From a checkpoint of a small segmentation model.
Model: 17.5M parameters, 64-pixel images, encoder arch preact_resnet, encoder norm batchnorm, encoder depths [2, 3, 4, 2], encoder widths [64, 128, 256, 512], decoder norm groupnorm, decoder activation elu, decoder widths [48, 48, 96, 192].
Training: 12700 steps, batches of 64.
Data: trained on single toy objects rendered from many sides on busy backdrops, 101725 training examples, 8.0 epochs.
Rows from block 6 of the encoder of a small segmentation model, named by matrix and row number. Rows with one number belong to one channel. Each number is 500 + 50 x the weight over its row's rms, rounded and kept within 0 to 999. All counts start at 0. Numbers have three digits each.
After each channel's rows are labels from the 100 images, of 14976, where the channel reaches its highest value: "peak on" is the class under the peak; "patch colour" is the nearest of a few named colours to the mean colour under the peak. Only what is clearly more common there than usual is listed. The data: single toy objects rendered from many sides on busy backdrops.
# convs0: first 3x3 conv (encoder.blocks.6.convs.0.weight, 256x256x3x3, each kernel summed), inputs 86-171
# convs1: second 3x3 conv (encoder.blocks.6.convs.1.weight, 256x256x3x3, transposed, each kernel summed), outputs 86-171

convs0.233:468496537549575536460415440517408457428501488543441472470474468554504495535521554500472463527425399541463562498474488494531526519603577441448500531476542597514504542537570569472510417464439504451429544576532571569448467533483572559448507462483458444492474452
convs1.233:460475454446497491500480481534469581506485564490502515574519602503503576491414527523446474436497549433488466424444551501584469521436466608462427483564481551520461461502559459486452657446488451418482538463459425458520466443439485381488433445507510481524497525
peak on: brown part
patch colour: black

convs0.254:469504466580552547508475463502461515511522491438556464470516515525541482466467387435505494420488539517541417503463452484513551495543514526444525554535450496470517488571446446485450487452537458434394515449484540477511491573494451505431508537523456538463438451
convs1.254:430451564377455474537478455553543502478523482439468521529407615439496542530443502537489454577483573502433452388477511535405508532473494536566485467553509531472457486436451495458481525527544510469496467439471492388464488429535462461486486524459532491414472538
peak on: brown part
patch colour: black

convs0.7:445453498551538460510498481465522421429484406463547605486374480532492436550509498479414489511459478543515499473520392465412514438433545458524508459492539541477518540449450433509477446468414507504405459524393517527400382523536535461467483492509392449436367568
convs1.7:447478498480478419554452461536396455537442509560451340538494610472473525415441471527552503498455542462537500466503448519567627512510485546466588519487505433487534490435523406414498537499448432537460407461505535441537608470494461505520613477501456520527489563
peak on: part in the main colour
patch colour: black

convs0.56:505422486495568549440482506372461473383524470505532465504457504496477486553455489447451458476431494518522540528469445574436421485560509474514455528529492558405488491494576572494370485407510531606399554464490437579482451433493588445426503489444464385414472468
convs1.56:560487468461575479525466453510511476429519408469601459511504506494560551447499576443486518484638499479544447439426525470489596508392447554521534463550551465485560549552484522480457518485560477442535451479552466527423459475460513519574571461492532620555544473
peak on: brown part
patch colour: brown

convs0.114:518513481536400470487565535387434503477484535396540548473501453571478512420473481490463518533514548552356566499543520563495473470462534542513458472454494478469544466420430509444459472514623545482485533500477568476549405530492520489478490531483530479508481448
convs1.114:517496493448491514436485422469442443487417503543454504499411505384412503445466497586478445403451430458450447479533490498566425524578472540508515463448515598526453551486564528495557489486518456552482458436509556563489449416510545549507532554494471503570440562
peak on: part in the main colour
patch colour: black

convs0.65:465490561446554456534567573390541422540476404553506504478543481454537530570485548492549451493425483486574570490490473523545459520524572470542517515411475499422418542495533530545466424414499522473430527525437530568494443412514547532424596537473569508389539473
convs1.65:536488517549458506428500520511494482559539483475429535553445523539507548385444398523514474464448521506481457408448446456500455537463476519486543528558593478466396542433511485472483549427491538451498620536421470438488441534435537542534471480481496519524450544
peak on: brown part
patch colour: black

convs0.48:421476512525491437451503495444480503490532560433496486570415468481569452439428541452483475497428571486495452456489453513454565507504496483416458573443430487482475463554532491479487450412531517467428512518489536541480496516446559376408474521481411513427505439
convs1.48:492557468452432465537475528444555450533540558433570419523492627479466569389521539462612454525461534515403487402430524515509489575428542529490508446506526438437462556550496470497514568446529549444535452430478483508434527632438546454467492530461583422474581524
peak on: brown part
patch colour: brown

convs0.18:544439528519482460498499427460541535587443381541547541490559459531498551486532584494484462497459449464508494527491501551495462427568528444452491512435467497504451500545558480499462534427479476484515543466507499554473477376489500549501555515487609479409549502
convs1.18:440474514466487476499532494522495558532492499522547639476452585389526495600445517531454416426432518429513435420370538497532464556368535557548522442494504511490504483491484556474517583463442490531616459475498560529490448521499474506500466462483452550422472563
peak on: brown part
patch colour: brown

convs0.137:466542494446545510563547518473494466438446517606412470440635508545568567482602472507582497502540524493513537520465432504484437502403582467441575488561432460486463504535505530578507410489484481519516385393449518470440466498514462384523532501440352423400509473
convs1.137:392570492531442388508439511511547478485435545523477421477479548464564542602442456493490536403451466482553439504413501483446529514453432527456631503527488481479484470557484404563458623462358507419496406419399531525523454488541528475497394501475463543465502540
peak on: dark part
patch colour: black

convs0.8:468484533588548462488515449487447526503396472492481488509556481550481553475536463484431549527518421516446564566472407510481495450536501495483481471490466467633479480474524425536493539584496433530516451484537552554480470423474462580502505532495524468423526457
convs1.8:526545540488463501498485503513521507555523506531573474491492630472494473446485563513484455551429435466506475412423507568526477386430406567550416545495461418508464436471570455439433634450462455419462449542467508441527495366467474520499470467468461511589534579
peak on: part in the main colour
patch colour: black